Rows from block 3 of the text decoder, named by matrix and row number. Rows with one number belong to one neuron. Each number is 50 + 12 x the weight over its row's rms, rounded and kept within 0 to 99. All counts start at 0. After the name is the row's rms in percent of the matrix's.
# gate: MLP gate (decoder.blocks.3.mlp.gate.weight, 1024x256), inputs 0-127
# fc1: MLP up (decoder.blocks.3.mlp.fc1.weight, 1024x256), inputs 0-127
# fc2: MLP down (decoder.blocks.3.mlp.fc2.weight, 256x1024, transposed), outputs 0-127
gate.868 028:56 49 79 32 53 48 67 68 36 43 42 24 53 57 75 36 42 40 41 53 47 52 34 37 47 55 40 51 51 51 49 65 65 53 50 38 61 63 43 46 45 58 66 49 54 40 50 51 68 56 39 49 68 49 54 61 48 45 60 57 55 49 51 48 47 49 56 40 68 46 50 27 35 44 60 41 44 50 52 43 72 36 57 62 42 36 35 28 60 40 35 72 42 66 53 75 32 56 36 56 41 39 34 47 64 48 68 48 50 51 64 53 24 46 49 50 44 63 57 50 34 24 34 52 63 42 54 44
fc1.868 030:43 46 35 75 52 38 38 49 61 62 64 75 54 53 29 55 62 59 55 54 44 52 66 65 43 37 68 63 45 37 58 57 51 47 52 61 45 37 47 63 58 36 44 54 60 50 56 33 45 44 57 51 44 46 50 49 52 55 43 43 54 37 40 44 52 43 36 51 32 64 52 74 56 54 47 54 43 51 44 47 35 59 42 36 57 56 53 67 42 64 63 35 53 29 39 34 80 63 37 50 45 49 49 61 24 44 40 59 55 42 39 32 83 47 56 51 57 45 40 66 55 53 66 53 36 68 46 56
fc2.868 032:42 57 48 49 38 54 33 45 70 56 65 29 51 48 57 56 36 47 48 40 52 56 50 56 63 75 53 50 62 39 41 58 71 44 63 49 52 47 56 36 39 58 64 56 45 62 41 52 48 50 56 61 59 56 47 37 47 54 44 43 42 70 56 69 67 53 53 46 59 39 50 39 70 41 38 51 36 71 35 23 50 47 35 75 56 46 58 61 28 62 50 35 75 52 41 53 24 41 46 47 69 57 43 75 55 55 45 25 41 25 50 39 25 47 74 36 34 75 41 29 56 55 50 62 51 47 51 61
gate.869 200:59 41 57 69 61 61 47 59 34 61 52 31 67 48 53 34 59 54 30 36 43 62 64 54 58 53 40 31 39 69 50 67 53 45 48 42 45 63 59 39 51 56 45 52 43 74 38 44 63 60 43 38 46 40 61 50 41 77 51 53 28 60 42 76 39 36 55 44 43 52 51 72 36 49 72 66 36 32 55 34 70 63 44 43 62 43 51 42 45 26 47 70 69 48 40 58 48 73 34 67 54 29 31 65 75 49 47 50 56 58 45 52 62 70 66 38 47 36 47 38 41 65 54 50 29 39 46 58
fc1.869 204:53 30 63 52 48 30 55 55 54 37 58 53 62 52 52 57 40 30 57 44 49 54 65 55 32 49 31 57 53 32 60 53 61 39 54 61 55 46 49 53 50 45 66 53 60 40 62 60 48 76 55 60 41 52 66 41 71 55 32 41 51 31 61 48 38 59 43 52 42 37 32 46 49 53 34 42 51 62 50 38 33 33 29 56 49 57 54 54 55 81 64 11 28 60 56 18 57 27 49 50 57 53 59 57 39 45 40 81 48 32 66 52 46 43 58 62 45 65 71 52 55 55 44 54 35 47 40 51
fc2.869 200:51 35 64 57 35 44 52 44 64 38 39 47 23 40 47 81 55 53 54 47 47 38 47 51 56 46 56 57 48 57 66 43 49 57 45 42 54 41 63 55 54 31 48 37 46 64 40 50 60 37 63 58 47 46 48 42 45 58 54 30 55 36 70 51 68 45 55 47 54 35 43 59 52 36 69 72 54 47 62 49 44 58 64 45 43 61 54 61 56 50 55 39 56 51 52 54 38 47 38 55 48 66 56 45 68 47 45 46 75 49 63 65 59 41 56 64 32 43 40 52 55 66 52 50 41 34 45 11
gate.870 010:41 38 54 57 69 38 54 32 50 41 55 37 39 36 63 50 49 52 42 44 55 45 61 73 65 33 54 36 51 56 71 51 61 55 39 39 63 52 70 55 44 29 37 43 38 45 34 51 57 35 50 56 61 66 45 72 55 47 29 53 35 45 25 57 39 63 86 64 71 33 35 25 51 39 66 46 57 52 40 44 36 77 37 46 34 52 19 54 56 47 56 55 58 49 43 51 38 48 38 32 53 35 55 56 43 42 53 38 36 77 61 56 48 52 49 56 56 69 41 30 39 44 50 60 54 34 64 61
fc1.870 009:44 84 44 34 48 34 62 37 30 62 63 29 32 54 35 70 61 65 36 45 37 21 59 43 47 36 31 34 50 63 46 44 68 51 30 39 35 40 21 35 63 51 67 56 51 48 60 46 54 58 48 67 39 53 42 52 51 62 55 34 39 63 53 58 58 54 39 56 59 57 57 64 34 57 35 46 50 46 56 69 42 37 55 47 35 45 56 20 53 29 55 38 41 52 42 53 48 67 48 44 60 32 46 52 48 63 58 28 58 66 61 63 49 43 45 60 38 34 73 28 23 54 31 75 40 53 65 32
fc2.870 009:54 92 82 66 37 33 50 54 47 66 57 56 36 42 56 62 41 66 47 44 71 49 52 58 43 52 72 55 57 61 59 45 42 51 80 50 48 53 47 27 61 65 48 39 70 59 43 11 42 09 61 41 24 71 37 52 62 53 38 49 51 43 41 49 58 69 54 44 59 47 44 38 48 39 42 63 40 44 51 62 34 48 52 49 59 50 48 47 44 32 51 64 56 51 43 44 47 65 53 43 30 46 70 33 55 72 54 28 52 57 54 66 63 22 51 53 67 47 65 53 58 61 55 35 21 54 47 51
gate.871 013:53 39 50 60 46 65 21 44 69 44 54 28 48 41 29 41 47 59 74 59 47 52 41 36 32 44 73 32 52 43 55 51 51 26 56 54 19 42 59 60 43 51 45 41 57 41 44 34 37 42 24 51 51 49 56 38 54 55 52 60 61 52 64 58 51 57 57 56 62 57 72 59 44 40 28 47 65 52 58 26 50 45 54 62 55 14 54 57 65 66 79 54 67 59 66 54 49 50 55 49 69 54 56 31 78 44 52 51 53 72 54 64 43 44 39 49 46 49 48 34 45 42 50 54 46 54 43 51
fc1.871 012:70 47 42 39 38 59 29 34 56 41 50 31 65 62 42 48 49 50 50 37 58 49 56 41 40 42 55 33 41 38 63 42 67 39 67 55 42 43 57 58 33 52 66 23 54 59 34 49 20 47 38 54 49 46 50 58 58 43 60 62 52 54 56 48 42 52 43 37 58 70 67 43 41 31 26 56 70 47 50 35 65 36 64 77 62 58 38 34 58 61 60 55 86 48 57 45 53 48 52 47 67 50 70 51 66 56 43 42 42 74 39 74 33 59 40 47 56 48 47 27 43 32 43 44 56 45 44 33
fc2.871 013:55 50 38 59 60 51 50 55 51 40 52 65 69 53 58 35 57 43 43 39 31 44 38 47 53 47 54 66 52 42 52 64 36 71 46 64 82 65 34 69 42 70 76 65 43 32 49 59 61 51 47 43 66 48 40 47 60 45 48 58 45 45 65 40 72 62 32 59 48 46 45 34 36 59 67 46 44 71 60 51 63 48 47 33 52 51 38 71 58 49 48 55 54 51 31 38 27 65 51 62 26 58 35 36 69 49 60 47 45 44 56 35 61 49 57 67 47 42 43 69 32 39 71 33 59 54 47 64
gate.872 009:57 40 67 63 50 51 53 63 46 21 27 57 34 39 44 48 51 65 49 50 72 57 50 54 59 42 54 58 41 40 55 54 52 52 63 49 37 47 55 62 56 32 39 64 48 40 42 47 31 47 69 67 38 89 28 63 59 57 76 48 47 55 54 39 61 46 44 42 38 48 46 70 59 50 52 53 58 30 58 28 62 51 59 31 41 37 59 35 39 30 41 53 67 53 68 42 53 53 63 60 41 68 38 72 35 45 45 42 28 39 38 54 32 42 68 51 57 33 49 66 36 66 59 60 37 63 66 49
fc1.872 009:62 59 45 40 37 60 52 42 51 52 68 62 67 63 27 17 58 38 48 48 56 63 45 58 57 51 54 25 61 36 55 65 32 37 38 56 52 65 50 38 35 45 55 51 34 56 44 35 76 37 32 51 48 62 74 63 70 65 48 65 44 44 51 64 49 54 39 57 45 47 51 45 27 45 61 51 44 64 50 68 63 51 50 64 47 44 51 48 58 53 43 29 47 55 46 54 46 45 61 49 40 35 36 38 45 78 21 47 27 77 57 67 60 69 33 51 49 60 45 41 51 44 49 45 53 46 44 30
fc2.872 009:47 60 53 44 43 45 31 36 65 50 71 69 68 52 49 42 58 47 50 42 48 48 45 51 62 75 43 47 69 25 43 46 39 44 49 60 56 43 49 53 39 57 57 61 63 44 67 49 60 40 45 59 54 48 68 48 34 39 60 50 45 46 67 55 46 50 45 55 42 67 52 40 20 47 52 70 57 65 53 58 41 57 46 50 41 51 56 54 78 74 43 49 32 53 31 62 93 60 61 38 58 52 11 34 36 47 20 49 63 45 58 44 69 60 39 42 36 61 52 71 40 34 27 36 60 42 35 50
gate.873 145:49 70 68 73 33 36 45 46 40 40 58 51 40 49 52 53 70 54 52 44 57 41 28 66 52 54 62 49 54 35 46 45 50 48 55 55 76 29 56 62 43 62 33 36 52 50 54 52 63 30 36 64 71 52 43 26 52 70 37 64 52 33 52 49 63 41 41 39 41 39 67 45 60 58 52 44 26 75 47 48 57 43 43 59 67 45 37 35 30 49 32 59 60 63 36 47 56 53 70 65 57 75 56 68 41 70 55 55 45 68 40 51 49 45 57 40 41 51 47 54 28 40 33 55 62 57 56 59
fc1.873 151:58 28 56 65 70 45 33 43 69 54 24 54 64 68 37 38 47 62 50 46 52 64 40 44 37 28 47 62 51 55 43 51 59 48 71 55 44 68 60 37 50 60 48 50 57 64 28 46 46 41 45 30 29 49 76 67 43 39 65 18 35 31 75 45 48 40 78 55 57 55 40 60 67 49 33 51 50 39 50 59 50 41 52 41 39 59 50 54 54 30 71 38 70 33 43 57 46 30 34 70 53 47 43 57 48 30 45 49 57 41 42 49 49 42 60 60 43 67 53 40 71 43 46 51 68 51 34 36
fc2.873 149:78 31 27 45 72 46 40 56 65 43 41 76 63 43 42 71 54 48 50 61 48 46 51 54 34 47 49 47 29 39 29 53 26 51 40 71 46 41 31 57 63 64 66 50 64 44 60 57 53 58 37 64 43 61 45 42 42 45 53 47 46 54 72 56 51 47 46 52 51 49 26 46 59 65 50 30 52 67 71 31 31 33 53 52 61 46 60 57 53 28 41 50 72 60 36 48 74 52 52 44 37 38 66 61 58 42 30 56 75 73 42 64 50 42 43 52 41 51 51 50 54 17 42 29 49 76 44 57
gate.874 162:50 62 27 45 19 48 26 39 47 54 44 70 22 66 51 53 39 43 51 58 38 50 53 36 58 47 58 62 56 51 47 55 34 38 70 59 44 66 57 21 31 57 44 39 51 58 64 54 60 48 63 61 78 27 42 55 38 51 65 49 53 59 43 67 57 48 45 37 35 65 43 46 41 82 49 59 60 42 34 34 48 36 26 73 57 37 63 32 64 31 59 46 54 44 26 47 37 41 34 56 67 44 32 57 52 45 46 64 59 76 57 49 49 48 60 60 54 58 39 61 42 38 66 45 37 45 44 36
fc1.874 169:63 57 33 49 23 60 41 51 57 46 29 35 35 61 35 43 39 47 70 53 49 47 63 53 48 50 46 55 42 44 45 47 36 52 51 53 25 57 62 52 41 63 46 40 34 46 55 44 67 50 54 59 60 43 34 40 41 52 71 44 28 74 68 43 63 52 48 40 42 63 33 47 56 69 55 45 42 45 33 41 39 56 23 57 59 22 75 26 75 27 62 42 50 45 42 52 38 36 35 69 64 61 32 52 41 36 35 46 52 71 60 60 48 68 60 48 51 52 34 63 43 49 51 51 44 44 58 39
fc2.874 158:50 56 60 50 43 65 46 56 51 28 56 67 46 41 24 49 41 37 68 67 60 51 55 38 47 33 56 23 62 60 67 58 68 46 29 56 52 54 45 42 66 52 33 54 57 35 63 33 71 55 28 59 54 41 44 58 39 71 44 27 64 44 41 55 57 49 42 41 53 58 46 48 69 49 64 54 68 50 64 46 51 33 46 49 43 49 30 62 42 49 67 48 58 58 48 57 52 50 39 50 49 54 34 66 34 47 37 66 17 45 51 56 33 42 88 53 40 46 50 63 66 36 45 46 67 30 28 59
gate.875 012:61 67 53 37 62 68 64 35 45 59 64 38 53 33 46 59 48 66 50 39 45 53 47 48 61 44 47 73 13 49 51 51 59 62 64 31 67 46 27 46 41 26 57 54 34 50 51 48 52 32 50 48 61 54 59 62 58 28 57 65 43 44 55 64 40 51 59 44 57 49 34 36 56 36 54 32 48 68 77 52 54 39 53 35 54 31 46 53 62 61 50 28 50 40 48 40 26 43 40 31 64 43 47 55 50 45 56 42 55 54 63 45 29 51 76 22 42 55 53 26 38 43 50 83 35 44 25 59
fc1.875 012:51 47 43 44 56 52 40 39 50 46 40 48 47 44 36 74 71 50 48 31 48 50 43 61 46 39 40 48 64 42 47 33 41 50 65 73 37 58 55 43 61 68 77 74 63 20 43 38 40 40 40 56 49 45 26 57 49 50 50 41 54 40 45 27 37 39 55 41 58 26 56 52 32 50 25 35 37 34 50 49 63 50 54 35 65 65 43 45 45 47 59 67 46 46 55 63 58 39 47 55 38 66 71 47 42 62 48 64 45 45 47 67 38 52 53 74 57 61 58 45 46 46 30 43 59 57 67 35
fc2.875 012:40 62 48 34 50 47 27 67 51 65 47 50 79 41 52 57 79 44 45 40 75 54 37 60 51 57 50 61 34 50 69 61 46 49 55 49 56 38 31 41 39 43 50 40 66 36 54 54 39 51 60 53 46 59 50 67 75 59 54 55 55 53 43 53 39 47 62 64 35 49 43 49 29 49 48 41 60 41 38 55 55 41 42 28 31 37 23 38 37 77 28 58 52 56 39 58 55 49 52 53 51 38 58 27 53 57 50 64 47 39 37 53 42 64 18 42 48 36 52 50 35 35 53 63 54 69 78 64
gate.876 179:38 27 16 54 67 43 64 59 72 56 40 40 17 53 45 21 34 68 57 44 43 53 50 58 73 56 40 60 56 62 52 33 49 42 57 17 47 57 40 51 60 51 56 47 45 29 54 45 48 54 62 55 62 53 48 43 78 58 52 59 24 41 58 49 60 77 38 52 54 47 63 68 48 37 66 52 66 72 45 60 48 61 55 36 45 49 50 26 36 59 37 43 57 73 55 37 64 54 70 50 63 33 71 44 56 42 41 70 67 43 42 56 72 48 39 60 63 72 37 40 46 62 51 46 53 64 53 30
fc1.876 184:37 39 18 69 66 54 54 57 57 58 50 65 18 47 47 41 36 67 54 41 51 44 58 38 63 41 64 63 69 60 59 55 62 43 52 35 51 53 37 61 54 47 48 39 54 51 54 31 56 49 63 57 53 54 30 46 64 57 53 53 36 32 66 27 77 59 49 31 62 55 39 77 53 48 63 47 59 58 48 64 56 43 20 41 42 38 41 26 47 54 54 47 34 71 42 32 54 54 65 53 62 24 71 40 40 52 53 66 48 48 48 49 40 38 46 55 67 65 36 40 51 67 49 70 64 53 38 28
fc2.876 187:59 46 41 42 40 58 35 71 71 55 53 55 60 30 43 59 49 45 48 41 46 72 69 18 50 44 46 70 57 47 59 52 40 48 52 62 69 35 47 73 59 26 58 64 68 36 48 54 49 49 43 70 50 56 69 53 42 60 51 58 40 91 62 36 41 40 69 50 69 63 56 56 75 67 43 60 71 43 56 51 62 53 31 34 54 31 54 43 47 57 57 58 52 52 62 30 44 34 44 43 49 48 41 51 44 65 52 47 62 22 41 46 51 38 50 54 34 62 36 55 59 29 70 56 23 25 43 50
gate.877 010:53 53 80 42 56 73 51 68 67 30 83 53 30 31 34 83 34 62 49 50 24 67 29 51 67 39 70 27 67 42 53 33 61 55 59 51 43 46 66 36 26 57 39 47 50 56 43 40 60 63 49 48 54 50 46 43 46 51 69 64 52 47 48 47 40 76 65 68 39 53 58 60 59 45 36 51 64 46 48 46 52 48 43 54 49 45 48 47 53 49 59 46 55 48 58 50 35 73 42 48 45 54 52 41 55 63 53 41 64 36 57 64 57 43 67 60 37 70 58 40 48 45 66 47 32 47 36 50
fc1.877 011:35 47 61 35 39 57 49 62 87 38 62 66 56 45 42 54 50 50 58 28 48 57 24 37 58 42 42 46 22 32 47 50 56 42 62 63 74 68 62 49 44 58 53 53 44 82 56 24 62 48 49 56 51 36 53 64 34 37 50 52 60 66 62 47 49 65 57 50 45 39 63 44 59 51 55 66 46 64 52 28 57 42 56 44 43 56 41 47 58 20 41 46 42 47 55 53 64 72 62 41 54 45 59 48 72 51 69 51 75 44 50 57 36 58 49 22 58 73 70 64 63 56 42 48 53 63 48 54
fc2.877 011:35 36 52 48 61 62 58 45 65 57 57 45 52 33 34 68 59 49 51 53 46 70 49 25 43 34 45 51 49 46 49 49 66 55 82 66 65 51 61 68 58 43 54 62 46 63 38 54 75 51 47 24 51 59 39 65 64 40 45 63 60 55 47 39 53 57 55 42 48 26 26 64 64 61 51 52 51 55 55 37 59 40 67 30 46 48 41 46 51 37 30 45 54 49 42 52 47 69 36 63 58 41 42 33 35 47 59 58 50 54 52 71 32 69 51 39 49 77 48 46 41 48 46 56 42 51 37 50
gate.878 018:62 59 44 34 42 50 46 39 33 27 52 64 48 52 38 42 44 50 36 56 42 65 40 36 49 31 62 38 35 63 58 65 36 59 75 46 59 40 43 33 49 46 42 45 57 46 43 38 49 65 58 49 50 57 37 54 44 66 38 68 63 62 45 54 24 61 32 52 53 68 34 49 57 34 40 43 57 59 68 29 52 39 55 36 60 33 48 54 67 68 52 61 58 61 53 34 52 50 49 65 60 44 35 58 65 80 39 54 38 57 51 64 36 67 48 53 43 48 67 46 51 52 53 58 73 44 49 56
fc1.878 018:72 56 50 36 35 49 17 48 48 18 39 40 65 54 38 36 52 61 50 22 35 55 59 45 67 40 56 37 58 52 51 53 73 44 55 36 54 65 56 58 49 51 65 62 82 42 55 56 55 66 56 43 57 45 54 67 49 62 57 50 48 38 45 67 57 53 38 54 49 46 58 52 50 52 38 58 38 34 54 65 58 48 49 37 47 58 42 33 58 47 50 51 47 54 61 43 58 43 56 40 43 38 19 51 53 46 48 46 34 39 68 67 30 56 37 61 31 64 31 52 28 54 58 41 43 37 38 50
fc2.878 020:52 43 33 57 52 50 53 60 40 09 40 38 47 41 35 53 62 47 52 52 37 71 70 51 51 51 55 57 57 35 63 39 62 65 31 44 29 75 42 50 22 60 72 49 48 29 61 46 43 46 36 68 51 59 47 50 66 46 09 57 41 55 50 64 44 43 50 51 37 62 44 18 50 40 52 47 57 61 52 74 44 60 48 37 55 63 47 36 73 51 44 47 33 47 49 70 50 50 36 41 57 62 66 44 35 49 44 66 66 58 56 61 52 45 42 61 55 50 50 35 55 40 61 42 59 60 38 61
gate.879 095:39 61 47 48 84 29 54 25 53 75 54 70 44 52 39 49 45 58 69 53 24 42 56 50 62 38 59 36 62 74 42 53 34 57 73 37 48 41 57 48 61 63 54 44 41 56 43 37 46 43 57 43 67 48 30 46 67 58 53 50 37 50 47 44 46 46 44 41 48 41 42 53 57 40 54 57 73 60 41 45 60 60 58 41 64 56 49 46 57 34 70 19 33 62 48 48 50 58 61 51 48 40 64 52 57 33 49 50 43 57 53 42 43 46 64 63 37 43 50 63 58 45 48 49 66 52 48 59
fc1.879 106:51 72 43 41 52 34 65 37 43 67 39 56 37 65 47 51 48 60 38 53 37 36 27 50 61 43 48 52 55 56 32 64 48 59 65 40 47 35 57 40 52 49 50 41 40 43 41 49 41 55 55 40 58 61 47 56 57 70 27 46 53 64 56 54 60 39 22 36 40 26 53 50 59 52 66 54 63 65 51 41 26 40 52 51 60 27 28 61 45 53 50 39 46 73 40 54 46 49 45 60 54 44 45 54 42 63 42 46 49 71 32 59 57 51 64 54 65 40 56 48 70 64 34 53 37 46 59 53
fc2.879 094:59 54 34 58 68 32 83 30 57 51 55 44 50 36 63 64 36 56 55 38 55 65 46 40 35 55 40 50 61 51 59 46 58 53 58 64 49 46 30 43 58 26 46 38 46 71 52 61 68 62 46 52 47 40 40 51 52 42 48 43 48 62 57 47 44 58 72 60 51 43 35 49 42 33 56 60 57 26 45 44 58 45 41 52 51 18 54 41 77 55 45 87 33 78 41 46 66 46 66 36 73 49 50 50 37 44 29 43 69 55 54 40 78 55 57 24 62 41 41 48 54 39 67 52 62 54 59 80
gate.880 046:39 76 37 58 48 68 60 50 42 47 46 56 72 62 35 58 47 49 42 39 53 34 50 59 56 36 39 53 38 49 65 81 50 46 60 58 56 49 49 51 44 63 45 37 77 44 54 24 67 40 36 57 75 31 39 40 55 34 41 53 58 36 58 70 34 54 81 68 32 36 61 55 49 24 64 69 52 38 66 42 53 43 28 49 52 43 46 32 59 51 52 41 42 50 46 43 67 35 44 73 33 61 32 48 53 49 50 57 66 23 43 53 48 54 55 60 53 54 63 50 49 49 49 61 65 52 59 42
fc1.880 051:49 42 62 50 55 39 34 36 48 55 37 53 42 46 50 18 41 45 71 58 40 71 50 63 37 55 62 30 61 14 43 39 59 55 30 46 41 39 51 62 36 45 54 71 50 50 60 52 58 72 82 47 41 61 55 54 49 56 71 49 56 58 39 42 49 41 42 34 62 58 42 36 44 63 33 33 39 49 47 65 33 57 65 71 56 76 53 57 51 42 62 45 49 66 49 34 18 63 60 40 53 43 40 49 46 45 54 36 41 82 55 52 61 32 38 55 42 46 61 30 38 41 55 55 51 35 29 54
fc2.880 049:46 57 44 49 29 29 44 49 57 63 61 55 52 44 61 64 47 40 45 61 53 43 49 56 57 73 34 53 51 46 30 40 47 52 59 52 62 49 38 77 51 38 55 57 58 60 29 50 39 59 55 53 32 56 47 71 38 43 43 47 56 48 46 61 65 57 45 45 52 56 37 34 34 60 54 41 53 32 60 56 60 53 38 25 60 65 52 57 39 64 39 36 40 44 46 43 40 54 42 43 67 40 52 68 36 47 29 51 48 52 41 62 16 32 47 39 27 41 48 40 46 37 55 71 66 61 28 64
gate.881 009:68 60 54 27 49 46 53 67 43 46 52 71 62 51 62 51 74 72 45 51 64 25 67 43 55 37 55 40 34 45 48 56 67 54 30 43 20 61 46 30 32 44 62 34 43 38 45 58 38 60 51 44 57 57 48 34 39 44 53 66 68 53 49 56 34 38 40 71 59 48 47 58 54 63 59 61 36 50 52 54 50 69 55 36 36 47 51 57 48 73 62 42 48 55 46 55 31 32 41 57 63 49 63 46 55 64 40 24 53 70 35 60 41 41 51 43 41 63 66 41 62 37 35 39 48 49 29 74
fc1.881 009:50 39 50 55 50 46 42 50 78 59 64 41 53 32 67 57 43 41 43 49 52 27 55 59 34 39 56 20 43 66 64 63 38 44 45 50 40 35 50 63 53 37 66 60 48 44 40 46 54 34 46 55 57 43 38 51 55 48 50 58 37 44 72 68 61 57 76 47 43 62 71 33 42 59 72 40 29 37 63 51 51 54 18 37 36 38 69 31 47 36 56 40 60 74 59 50 65 48 53 63 49 44 52 73 36 52 70 29 60 45 48 52 51 64 43 69 62 44 56 65 44 38 26 55 52 51 44 72
fc2.881 008:63 37 39 54 34 51 56 34 61 45 65 36 65 55 43 62 62 38 77 45 65 44 50 44 35 51 63 47 49 65 42 53 59 52 53 56 43 53 27 50 52 48 58 55 54 36 47 61 43 54 39 50 58 48 44 47 54 69 54 63 62 48 51 60 48 50 27 61 52 54 60 55 41 47 67 38 27 42 64 60 50 51 58 13 51 65 59 58 46 52 67 44 62 65 45 63 47 45 50 47 50 52 50 44 50 53 47 31 75 69 39 45 55 56 49 31 38 54 71 41 69 35 45 60 55 64 28 42
gate.882 091:33 46 61 50 36 50 61 60 44 34 44 32 42 47 47 52 47 60 52 47 43 38 58 39 54 47 67 48 41 49 63 58 75 60 82 45 51 45 50 50 55 61 48 37 58 40 78 37 51 48 45 49 43 51 46 46 53 52 61 31 54 62 50 42 40 40 38 32 49 46 51 54 37 48 55 43 54 41 46 45 70 46 59 68 49 31 73 55 52 62 71 54 27 43 66 66 53 38 48 41 85 47 57 43 38 49 49 46 57 60 65 49 65 50 69 51 35 64 58 65 54 77 12 35 52 46 51 33
fc1.882 092:53 81 54 64 51 39 46 42 48 55 66 44 68 40 54 53 63 44 51 59 60 89 33 41 66 64 47 38 49 52 46 50 41 57 30 50 60 78 57 57 46 33 36 51 29 42 32 28 47 48 51 61 54 63 42 52 53 50 34 57 51 42 47 54 67 61 48 34 66 35 35 67 42 53 42 50 49 45 40 52 43 53 28 44 44 72 51 48 56 61 32 41 77 55 46 38 50 56 52 67 17 40 59 53 71 23 37 51 63 37 41 49 48 65 48 57 77 77 48 27 44 36 53 54 33 62 50 45
fc2.882 101:56 36 69 56 50 58 54 36 39 51 55 55 57 36 39 66 64 35 60 54 52 35 33 56 58 43 56 65 46 54 40 43 49 45 43 42 41 57 50 34 66 61 75 67 43 60 63 47 47 55 39 67 35 55 39 43 49 26 68 52 51 55 67 48 26 62 23 22 43 36 48 48 59 63 48 59 52 56 41 32 32 36 67 54 31 56 56 56 37 36 56 60 46 34 35 70 52 55 55 47 38 49 20 45 49 43 53 28 75 55 50 64 44 44 52 62 49 70 42 34 41 47 45 66 40 31 64 62
gate.883 193:40 47 54 28 35 54 49 53 58 63 36 62 45 36 61 67 61 49 50 63 65 64 53 46 51 32 66 76 67 66 73 33 54 67 51 62 51 42 51 42 59 42 61 81 52 69 59 26 52 35 47 48 48 41 42 45 42 35 43 60 65 58 54 42 59 46 45 66 58 38 45 53 63 73 60 55 42 48 66 44 64 42 47 45 52 59 51 54 35 57 59 31 30 51 73 44 52 58 67 37 56 43 46 51 42 51 63 62 50 41 53 27 41 52 31 40 57 54 37 35 45 60 42 38 25 58 34 50
fc1.883 196:44 71 29 46 68 46 60 56 62 41 19 48 53 24 70 50 57 47 59 54 60 53 50 50 34 36 67 58 36 55 66 53 40 50 77 52 65 34 45 60 55 48 92 79 52 50 59 36 41 42 43 65 49 76 56 55 50 39 44 65 62 48 52 17 50 60 53 47 55 57 45 40 57 51 53 67 61 58 61 50 55 46 46 59 65 49 53 44 54 61 54 28 45 58 68 46 56 43 57 51 52 50 38 51 48 36 44 56 59 60 58 34 54 56 35 35 60 53 22 36 55 63 57 52 27 46 50 45
fc2.883 189:52 66 39 47 75 34 57 61 48 22 60 41 47 20 54 44 48 70 40 59 31 56 63 58 56 53 61 44 36 42 42 68 53 53 48 54 43 58 62 49 45 64 42 60 39 54 65 59 48 56 43 52 48 51 60 59 49 58 49 46 56 49 49 67 47 32 60 55 62 26 26 43 43 49 60 56 26 51 68 46 53 30 74 44 48 48 37 45 23 55 57 50 25 33 48 48 51 41 58 66 39 41 57 52 64 42 42 66 40 50 51 42 64 67 43 56 46 40 74 34 61 56 55 56 64 71 56 63
gate.884 134:26 48 43 37 48 33 47 58 33 57 53 50 36 63 51 57 54 42 40 46 58 62 54 69 51 42 51 46 62 52 71 32 46 70 38 39 61 47 45 40 47 54 45 40 53 46 59 24 50 66 57 71 41 70 58 51 50 40 49 52 51 64 38 47 59 59 66 38 48 40 59 42 32 54 47 60 53 47 47 51 49 49 55 57 44 57 59 72 42 61 33 59 49 50 46 51 49 40 73 42 58 65 64 29 55 56 38 56 14 53 58 42 76 44 52 47 56 48 43 38 59 61 46 22 41 45 89 54
fc1.884 129:79 39 52 76 63 57 59 54 65 51 57 54 61 42 48 42 50 74 47 43 29 52 42 27 50 60 53 63 41 55 38 43 56 38 62 66 49 46 65 49 64 05 61 51 49 60 51 54 48 26 57 47 47 42 33 28 45 45 41 49 49 58 57 43 51 52 40 62 62 63 48 61 63 81 64 51 54 57 60 61 50 43 40 42 44 52 51 43 34 37 65 40 43 44 64 27 39 34 41 47 46 34 64 69 43 44 47 49 63 45 61 55 38 55 51 48 52 48 71 68 62 41 47 85 35 46 35 38
fc2.884 123:61 28 50 41 72 68 66 52 33 54 47 38 70 52 39 43 42 56 59 47 59 35 35 63 47 46 41 53 43 14 40 70 36 45 54 60 47 43 56 47 34 50 66 61 75 63 44 39 54 62 37 64 46 81 40 45 46 39 41 44 39 45 51 52 42 31 45 76 43 68 58 56 43 74 48 41 38 67 62 34 73 57 68 84 46 50 24 48 48 43 70 44 55 58 47 48 58 39 49 53 50 47 50 62 34 33 51 57 47 34 55 54 56 54 59 38 48 55 64 51 62 70 66 39 58 61 48 59
gate.885 016:44 41 42 55 49 70 67 56 28 77 55 61 53 55 48 60 59 31 54 44 44 49 43 53 52 56 44 52 52 55 49 29 49 60 48 30 75 52 35 48 51 47 45 60 43 58 26 37 68 76 61 57 63 57 32 65 30 36 38 52 44 62 35 58 49 41 46 50 40 40 50 52 55 39 59 53 69 43 51 48 52 36 31 56 51 55 49 42 61 64 55 45 68 48 72 37 44 56 57 72 47 52 40 63 49 63 48 28 65 51 35 34 46 68 52 33 46 36 67 70 68 26 55 65 51 28 60 50
fc1.885 018:40 43 45 63 37 52 62 84 50 40 46 74 48 56 50 61 35 56 32 40 55 48 44 41 57 33 26 50 46 41 51 51 70 45 65 62 40 50 43 53 46 55 35 60 50 28 28 52 51 63 61 41 62 52 24 46 49 66 43 63 58 32 54 60 27 62 46 48 44 60 57 54 78 31 57 73 27 57 51 47 49 41 30 50 53 56 51 54 57 62 62 63 60 66 57 43 52 32 66 47 46 41 62 35 54 59 54 72 76 44 59 45 56 58 40 47 46 60 22 59 49 62 63 58 59 55 53 54
fc2.885 016:57 44 48 70 60 42 44 47 56 45 45 62 75 62 36 56 49 18 75 55 60 49 53 43 63 44 43 39 50 50 37 56 42 49 37 49 51 48 52 53 59 45 65 35 36 65 51 33 55 61 72 56 48 38 36 41 47 65 62 32 41 63 35 48 41 50 43 73 53 65 46 56 53 50 33 43 43 56 61 57 32 27 31 81 43 47 55 54 58 35 29 53 40 39 32 62 41 70 54 49 54 50 63 51 62 29 57 49 66 54 35 34 45 65 70 40 62 55 47 49 41 41 55 39 41 54 32 56